config.toml
encoder_arch = "vit"
model = "masked spectrogram model"
dataset = "synthesised sound scenes: up to three everyday sounds over a background"
train_examples = 26041
n_mels = 64
hop_length = 160
input = "log_mel"
win_length = 512
method = "mae"
mask_ratio = 0.6
loss = "mse"
encoder_norm = "layernorm"
encoder_norm_position = "pre"
encoder_activation = "gelu"
encoder_mlp_ratio = 2
encoder_head_dim = 32
encoder_fused_qkv = false
encoder_bias = "all"
encoder_qk_norm = true
encoder_parallel_block = false
encoder_inner_norm = false
encoder_drop_path = 0.1
encoder_kv_group_size = 2
encoder_patch_size = [32, 4]
encoder_layers = 16
encoder_width = 128
encoder_positions = "rope"
decoder_width = 192
norm_pix_loss = false
decoder_layers = 2
init = "xavier_uniform"
residual_init = "scaled_by_depth"
optimizer = "muon"
muon_scale = "match_rms_adamw"
learning_rate = 0.0034
momentum = 0.95
nesterov = false
orthogonalizer = "newton_schulz_5"
adamw_lr_other_params = 0.00098
max_steps = 8500
batch_size = 64
epochs = 20.9
lr_schedule = "poly"
final_lr_fraction = 0
warmup_steps = 420
weight_decay = 0.3
adamw_weight_decay_other_params = 0.01
Rows from block 7 of the encoder, named by matrix and row number. Each number is 128 + 32 x the weight over its row's rms, rounded and kept within 0 to 255. All counts start at 0. Numbers have three digits each. After the name is the row's rms in percent of the matrix's.
# k: attention key (encoder.blocks.7.attn.k.weight, 64x128), inputs 0-127
k.0 108:150106147140141135124077138179126145078126091092117087086187149072137111175138063101117127242114112181163089106077139142164114141158152147141128160154160116144126113168161146168157068079114134156169064176119135143114121110162094138096078122100116108153105162117170082126120151198135104131095076140115149113153142089165173179157134077159137062179106113142096093132143118132113131124096
k.1 107:093088160138154150055119076139098137143154113101164162121159144126120162160146140163093129101145091158207147155129149071140131167117146103143181095147220134125088137136081121074104079097123116101096115080205144164141160096111125105188099183115139117146040203094143075130181122125085164164109137097157088086118140125142152116105129154160147155148099105114100150119103080126125120107148
k.2 099:137129128138066080126196152112133143185124133114075130141165118185098108115133093143123106114095137113115116118119110133060131174148130158148131097115088091102173120111156140151106074121127166125140143116124135121156179143168124081183093160146172079092094205137140113123151089210103068108168105201054112068186091158111095121119165161117142145098142162177085123122118068154127143147094
k.3 088:112091133157136143113094107126133110163134185044112104089154121131118132171146085112122056108170122154109092193134099076199107147170164135119052136140163161062097089143145149105106095143143109110141114073130119109116115178118178165173213133118126205148146138124143129112156113096110125119201123149110113115137145046115121098119092130115135178144131079145162118117194090164160123117128
k.4 095:021098145122128131147060176180179177115136142097142086169087123111177150081115134100153169122151144134112130151104178151124140068160107060158149083087080129154139141116161140156152100155143116142107200132102097054128126104164168092115113176090166149121142052147080165151109130126146070167118089115117119122164095129144154145175165139138134143118124181117146137135128112112130073100077
k.5 093:129127126102115091129155109149086110134149151140160116154140099167097092138182121052140137140072105115125132098143117115092228113145126081178077144148106090154218141116145116106120172137131167149066091115155124125123062154114088148122120071148094124117143114164133105105164161173109164085133158151145181118175118087070073143123207119144104124084147134130159206131117080122165088118155
k.6 083:104158139092091068168148185164127142130170131142153150092108206118088151098078156114165163117116204146163089165123127093121109109100166144117154085103094157080099124111097141150110126078164166148107129125149090156156140125145134177076086126150091160124129097100115104129149106181138060158130103171107152123082103118116092143124103136156038128175184150150183104114072205090115121145110
k.7 084:085117124118148136147110135171136159068145155137098111104183122140107136125050171096177109170114074108123124118198130176114131147134123123063121060153101180145068171103131148128116140147167132088088125134114108126142116161106088159109134067169089171164129117162089100129118154042130145149103142094115167091057174195180124163128096186155106096181151167100133153132169114124127149141119
k.8 106:094091184136114050110091124130110115112079149148159103147134092121158127085165173077154194126116178107141147141100119112103114097144168106116081074110117089116122145084153108188175140164160114140166154097167132174091115083070178101147181067140171142190090080139155128161141122151187144141144148143115112122120092177061080138123103105094135105116100171112116135098164137119201116125169
k.9 108:147097047104196134149142149125101073102149149112107111152121078102166134135228152150131102146163172124119190137113087138111117109151192102133142130141161148134101110111120111063150196079129141144188118102161142125104137085156175099201094073084158148174109098096127165139083142035167112150112134093135127103116089161123132154126118108092149138117148121091104124128179122124074123152169
k.10 076:135157145040118170202178125101122098118121101154146093111077128091102126153181140086090098182081148148122183178122137088106080059098148135129148128068154164112120164149150132099115137182089118134142209139138125155120141160113130174129183136119131169095145168083143147111086117146113115084065125089192135125206107141126065129072164125096160124127136129105130125125129143162151175139124
k.11 081:150129115173124102128089098117149083122112087136167181129135096170155092162109155112110129132122132116111078133111140039148153091095125099110123119123127091129156080107159106217104154162085107155101168087082184182119162116135218087159105108121192178166136160147117101162079138153166142092151149159122100149149100121182089100175124089134060086154130136168114111110127143127166119064157
k.12 103:185117101123096188024150144074135098133155163084084123148129135140138084096106143141161122127149109162142057103156131190141073160098128100152118082150103132130070104104122129120136148081128131138163112171108163085142091157150139105147104184142147176166075119122105175122126123146121146151199133127113122092157166166114128109039171143143141079054127183128101088172176116128145107135140
k.13 082:106170111176139181094159153069095142152140153174078130134093066049170106141165118153094095126172139058167137164156116173092105146133082145102155108150098176164146135149136112161063122143132167126178124133082079159143119121115154084130087175117090101143173136104198176080148108064133094150126084167114160128129158143095111145107115161126096164094113167139074155088083112122120145109111
k.14 086:063102063112164119111153115151147098162086157166161129112112117165114096183132080138041089144105144119068146181100132086138130131098130136147159126131183073159181103097117108157154121114102117154116127069167149167176122127148160055084193096140162074113112122152148134151188115160134116099102125156136150157130140125096064185139134160133096138134148077089114187126163123123075189146129
k.15 093:165146144183120142147094074130093082124092116165097102129155179178088154153118145124170117094147107167097089096147115085165095103114119116095093117100198106169139109174129189149111126132147088110142048168115133099198109170071062095106134131143048148153136150114133147173124138105109165153164147110118153100126121131086224109124150095144110084148116145127073117126139115134138143210147
k.16 114:139106134110127135128181140105137156119076155152146137136100117133078157123099088200143136069127155115094181098115134169099149122079117177119183154152173153137163156194083104032087156150118147138111167112155158076124156135145061124088097147138146117086127095138107129129142171116134159073107129092163117186094132123116177138115177101115198170109152091129159082130065145119084176097078
k.17 089:110148114072145070059179173127153100121124132148086111115170120154182125127130159140079139151146145090146121104128092144133147113159111160097084191142107140112143182137166098165161170133084113114160139166081104138117138094113112139128216081129130171114091119137131165130118133100143129103125085116132099168161072151089171122144098148107074154162138095091170132040177069214129089174127
k.18 093:100103147082129123098122164111134149132137147117120196141152117135149085061114146120128165091122142120112132116182077138089157096116072151172110124170049143150145141084147048156169153109187123119091149087138154136114132161165121102103095137156230110121149063127146131171163155136127160118112134155158092161168129129096106079192116197138128093150143155082081174133099116076112106093077
k.19 093:173171147188099161198149128132182091169163101171108114131100137149118153161131156132137087112096184156104108148115124128201106114115135106063115154163109128142030116103070159150146163084123115137194147174082104136124107131089105186135163108156115076087160113144078134105122095123151112121115115156086139123101185138090196177135092121127128129116100089113087086116148184129080135086107
k.20 101:112135088143128182139065095095059151188098139080108119109091088101171091122137152170091128117154126100097120157148085130134064113177154183125177131140068086095127126154130078130144141144106142127148109105157155142102162195134152098140189107063128133157111126093177147100098100108106132147149160113140151120086138108128152086158131168072123136169165141149202096172129168087151139038159
k.21 105:107142147152151088128140180096093117128182150123127184158124146147107137149096105100136144142116030111148185093139164089070151078171116123101133208103142149058107108159156173074097102158128070094124133177116159140186122076113125135089134115118061185074150199144136130130133106124151139136112135052111111123100129111138134104110083147159115136103162099102148144143112180197132110169131
k.22 083:125200128103125117171132120130170128095136081165092178141110167161114088103123122163090164111142175103109173095069135131130134145132172156146160182122144097132144176147148136146119170104143166113070086129147115115128069119161111133147148101117082147114159080149090148123047157170139142130173113100191093183073125107141112065157020079109091183147094102162137126074130131127148128145114
k.23 088:151143193149109120126090095117122106120174080150189154146159187144139141123119164126138141148094148116182073095165120112153113214178095133100074113143107105112095152161093141131145142098086135061137106128108101117064114142089132156133141175183153094153081098139134077112046114117145193148113163085143107150151106089121171145177104103095155158130110102118172158105064100160149182159093
k.24 084:145132111113103178150117105091055166099137097136127106127139120123187152106189117085103118147138113086178139119101185124103148133075116173149137091132210100118120079166127085083106120161146135119157143182165175149115134100153054148111115130119215073148099132078127092151113189122097110114122162111137186100078096157132140109121101122159122132148103150151130102172126202075121184074155
k.25 092:147105138102124094172129092122159162131140153104152158107135163072067191077099111138150076167127113088119132128117170147092110117101105152139176142140095145169158135132085102127112160125149084138129144149135228118171110134113093185120163170089071063118141174154147113078139102121051138139162072116106189123154154124181160109076176135098107084106145068115149148140114194132137105083131
k.26 095:162131170140134185104116121112183160113076133126142127154142131096110159107084138191126138081159143116166170140104114138138140153140102135121184108134153088075136118166127161164158089161132085126109170154040134095077138099140126192040122140103112071120169156109149154104168127146158228148093103121136076098102213117154118122163116133125181143109112106112135094164075121120131137112067
k.27 103:139142139144134128153139164171185153088074104042118107121143135063084204158114094128163109122128142158140140107151176220167162145094088184149146160157152085131123120140162149077144100131198173155064104139124084114161180082176099166093085132108129105107158117114128096117115126092120115094100101118125112174133170084149116156127162129120152151108088097123113042130109121122072131105134
k.28 106:140179135139125093135129145134120177167162086153109158171062121143182108097094156104142132134125100107105092132184155089078120075117100115143103152088062148124119124070124182133133153117113102159117105083119042119125100164096181087181172126154121076125165138118071211126089121125139122122144133142126132133111098169196084160109138181168096139126125147148135233164144109095131111156129
k.29 095:083099102164135173186145131120131102137096129157160116112156107129131133133157116089155179094120116163145142133147106139215108242113128062150110141150086156106155132077107151090138042133109148122096084147152098124084152135120090135125131141151117182123115132206082094156167096142105078083091194176118123145131099139157110106168127100113117132171070121121174091092165156122096105178146
k.30 088:214109136116145184082115108159122208130121156179093130104099125125133095105148095138139142137130061174084089110141088148116167160147168139160096146037104123134118153118110082133146124129117130073135129158126117131047121161104120141177096161136057147129172115141135127079118087078111100148153182148103084134177110106148108147107137116171158106130126220145100089140177100178091103133146
k.31 085:112138087091103095139163065160119078147191100111160141123080140160079103121102147158093075165139140167108171122130127124135112145095104105059129145116167147203141097132125139118093162131057135138139114101130091110151168105149191134121075124117146154058140128162141098145190174139122138139091115152172157125088147135125103108117113080124167111090151102179135215182127135072208138158165
k.32 113:124175102143113059199094129173145119113144136151150135119092109120133109119141128113115117153128153120156162149127160097102177114117155171144120175105144106085118095141141114123072127165043164136111174121122094213094173093123188156117163146093110131099217139124155098083127129076134125074129084151116166157084069119149120127153124163098088182211132087131146136073110094079117147098162
k.33 114:127177152131184128224064129178177078107125126077089053166095088120120115127109103169090179108089087180139078149133159130141038093151179105117085134121116126109155128143133147121126111106143169117172143162085119137121076151145127119103120150117104127130144159148141116122145124138160140155149150083144135088127099119133109126188071103146132137165082115150147125143074151124245160139115
k.34 107:144170108141083099112151112111135142206167117104121154058108168136118130146110114107142089099137037175059139147116136164143077088084122128127052123112052069142143191104127074125166162126114169085130100100090129131164107162164106121139158112149147074119103122129104097146121168188152103140143086106137103148142149109139122125144178092105152139190199116115162118184135156163166094141102
k.35 101:161137151127151144189054154082157172148081115077164125111185100117125162096171132119150132140118111075111131099145077135153106137127145129078140087164195101123162142131164189179120140095146083113099129119083140131110096082114148119121121078096133100122089127122120126142140120139174175085104182103095076165189121090099177137159111101172177061134098163129091094126136096200198130131101
k.36 119:115123094178108150165147085164077183191135106156196152124095111108145097094143114095186150119132166072100120132106167112094102099169148134082156110155145153199116115185174106106098140108098149092137144123139078138096163154073152153126179089159114107084129117148103179141095124097136110110084126090134217108124200092128092065125107103124087086128142159090148191171146150138105121122138
k.37 109:125110146147193093151086141154128152148121179086171093113120146132134140157058099163118078132159151091190058083150152118136128113096157077122089215160118134126072110104146126159130143138085141120079131131160104125151138128139163145142145175135122181111107144138161134158078105118068117111088138163106185109085052137149106085106152088084090161204126130148183129118144178086086149136164
k.38 116:104107167157184108159106101078111094116064140108064135138097059093121128111090156093101132130091125173204101140117137074162139153112188143137156129093191106148123122120183181083092093160140112168121202150119153078117126068128125100161102144150149223113137158157121091128111148108160121121144144158120156137137095131135108139138099127083178152158032153130108133125134167118138105076149
k.39 105:108149056120131090151194127098078088105136086138149130134151126175141088177147092149168110130148084118123213181158110146162154101100059104116116104110162113098110129126160067113077190126079132126119062119133191164126173169123081094155133132139132142106106110119052179100107092111103138084131188165137153144123101177101144136102149176085126185122152108118187166141134113140122152142141
k.40 096:101117099112147155136150184190147119099177097185133101141098091127192141109122131137124116124100177108120125147070063157103108115140142147169239174119127190116138141185090114072140169072111132145207160126149076167113123111116120090133114096099118136099149096112125172138110120085153091086137142052114099117081122108163110121108138110114172168070159133108149209128105123121112131143111
k.41 101:133177155129093171131104123100103109150123121066130158171163095179124079094133141141142115115089044153133143084138147144193083104137149125157083108177086096140127109099157128131121072135113135126077181143083170100138139105139150185100119187161115098109098195129119067137181110142060183124126121158160146117160127132156154155144123140159164108184115091141120080094116109152147171036087
k.42 097:068146178132109105121118148109116112146158131113148154148109158121118096153108182178116113158171126187109059126133071073149128127091128164170083156127165154134150074133085100081165138063123154196112042135109171097131147114124099134142098138149158159127112140083120086111145182118142081209083111068147103163134189112122183142072156152127124125106119095112191096130083101130130152118146
k.43 103:106120093136111102141132160172102127098115145140099136139092197132174165158125117136135156085132119146152155069160183111083106160164064106208147158143126120118129162153082105081127202162090094097153108087124100090107114158140108075134169116194172108108124111121087173145138129173175056135110172050108091137145109148164128087135120172097132131117114177100073078135110131082144118168166
k.44 087:082061133180145105157139153124136114097109137146068120115104132177150126120122126095133138149088053140123113111159113144131118116128086109092146142090151152120178127125119052150129176166126133100075223103124095098146124180133166071161136144153150154186119101183142101228103189173109124127124175089120117134108133129158118086152145080131099137087175189126078098136149125076132106130078
k.45 095:173173140080081138154095100148124123127138136155097128082145173117138182147127114127129145110084129055128151093030096202103133095138152140140108121104081156140113155162132148152149136157174113087097134093119101118109144160069091145151169083108087145140135111130179084145139121146118077120141045195095095147147096179182156131087118113168116175136153133170090133058174141146111116162172
k.46 103:121114127112150130096135172078177076129100146124120171127144103175092179155109168050109115130094136189156105128116121129079128107089171147184155160140162134176108099121131173138129090144143196162084092093152151123087164137119092093083065097130168149136171150093128137105155167193163089096083123171116174097116110124112040170114174132094087133118110126142083131119136167149058129128155
k.47 119:066109182110152175116190147128134145096126113158166087123121150116168135110133127149130164114125161095093194104150071108075167142150093153113114106080101104120178106151051143145160163113173112159138080105165112121132104147077126198148136107129121141139085093134144190105138129107158146144187118099121073143092169128133173153137124055176109115039137144121154146075157080135079096158091
k.48 116:132110137126103135072144083138197121138147099171138104130093159062155132098166182127147136119173178142079119113124104161146170183108144103126135085092089160094147142056150161135160086135145088140160044170094134076173125136106129154141104092104131112130085067130172130134128097154125120190152083134129106160197184125086142123149129147173120049078096175124124161121136096136129081169133
k.49 109:121094029113152169083129140138097117145081167107168144165145138143059127144153149129067100142145125144113139138177118148123110125159184125148142187156106119086127115105134111083138067125166137147084077171129149104179070126142128158132033164120057085136110173107163114111151115130073158143148113158112140126136133086196113114156137175140148064149126156193114101118132086102094140179109
k.50 119:117076151102081155111134092060156102179079143126108108125178097111076116126113162123128152113102127107155088137099151141162126199074176137122097077121150184124143096113092168114133133144212117120160190107160181121138129085191112101124074154105143156194103132131132089139132090168089135143162139135144157125130117154048152141158126093122156099176115150149100168144139137125142087038084
k.51 104:171144131105142096036114145082126129109124155123163139116097111141136126084132203163083170104174167125115110106113110026080179120108058126124136080162084137167170097141150149143127030114129152144164103170180106083171181144110132107125111094145151088150113126147127159174182122057068132142103157132155095113142150124139133147123137165157180143105143120163152099096120135094150113138141
k.52 112:149143147207173153113085108090132105138132101141121107112164133109117033117107127184086108168134151194093119074133178154161110136151077131166117084213060077145111097067087114165131080136123125159091086076156165152176101107075098131123150172186120152140087076131110152118154129144149191130127108112168118099135159115127126150177110147111152160118127117107114150143084119137128173154154
k.53 113:208180058084113117146136141143078120157157107118169165108161118159123153152167132125091087123159114060100164131123147115121147093081083132126131156123134140146103145141173119122111156115062116095127074091125101198172138090166114161108180130076125109113154137106132141120100124144126138105079140115126178091095181127078056149109158108115092149164164059095166183169175165107115191166135
k.54 124:093156164119152132096125107130108122112119142100127164125127146131153153139076113118147168120106194072183148163125128197163108083161158108056161120136108105136099103146140140170155121124153093138112215175123112221111130142142135099094189063086121122102136110118173136100131128078094209111148065139124122157090131117135137068100143093150167112073111117139054089107177136174155118121156
k.55 110:109107144161145175132094163150096166168107105127094105119149150153105158120172072122221065074083047126124153152138124124141109117134129119153132148134159163061070171110130080153161123173148146122120141120081098154089127104181150084133077155182091099104119096076149112130116129169183110142128194139123125155114114125186067091107129166092128146135126142146159096194090105079141166156106
k.56 091:133108147162112180141085082113141126113144134115117134138077135122142082050167143145104125125132128174061136130139105102121142160186149108098174043127186084111171118139156136084155128157128076128083142080107149128106170069198169108101120143172132130162164141125156128112137149102156235168109115118146115112141126079144142150177131148193123084083106127080135157154050141153143108110101
k.57 082:191097091119075090111156100157114150077137140219142099114055104109119149126151100081123149141139162106138153104119153166138157145115140173107175173082130123121161149167047102186136123127153115125159189154180122128132129154119124113162092163123159174143162074145158157215093124125088090108194114113088107130110164115045129118094119101108115125170120127088077145097160122099135096124157
k.58 096:115127155169121081177170139169155130117194126140138138128154170146155074106113115156163113193131139125133124119203141150125171109217129095088108147144120076081058192073107166109130101124125105119118127139111151098108089157072108142166138143077133136084133112141023193147124150134127069139098107147151137197102126128098121194131147144103082141092157127099119130102134070146103112120128
k.59 086:081099132141187121092178145131123138094080109125114134135155069130069118166169165108102108180104068138117099110109150105132122129142100139132094101104142121082140115138107069127048146162179168163122190165206141174118079147141118118095113154162110126115131210190179078057163110133133106134165152155100149102178080164106161123108108169162143124166142133167125117100092132103079137100136
k.60 091:135166073081123150104148119136145102111160148018149139117197131145113135160106083141129116128109179125145108150117136158188121097111096139148151165102125135145076123091134123143133085105124114110149145135150168111129084086110158113128115094086151120125218213102092107109088091108078135149089141173156136117186077132185187098081122147143145111117181091145091119154152195201115116147145
k.61 089:103132154131088125105126131149149183121132136127070150199143147107147144136040138131157144150196158171143092167116117095073103203107110127097132092182148149154107147096134139193098050147138104096156098179102136081135129107128109188170108129121199103200106113122114099107118115105149144134147149183108077112106128172100145198135131149098110161119109112140148065061131139103111120098092
k.62 111:149088149147121095083140130103159169092151114167116106110127128124117125135116116155148177147127148139215103177159095130117169163129128135082114108150136174143114117161155148099176193074099163108182098127123078135102132145179177127088196145078128099138161156093117090119120154100098119093141101098089149093142154203104142117105042056118093197101130054117126135204126128148137128119149
k.63 110:150130140030069128112181126130103121107154140152089111149170112106144191173168108074113163136136151115071144145115121112090132167115069128184148158121112196176215129139087164119116214105138088162174099147135120072109108109149136172153095109092077122143119099106079155095124146162172143142129110100153105092135123145164107122115112178161107056094160139074128132105149096145123117115124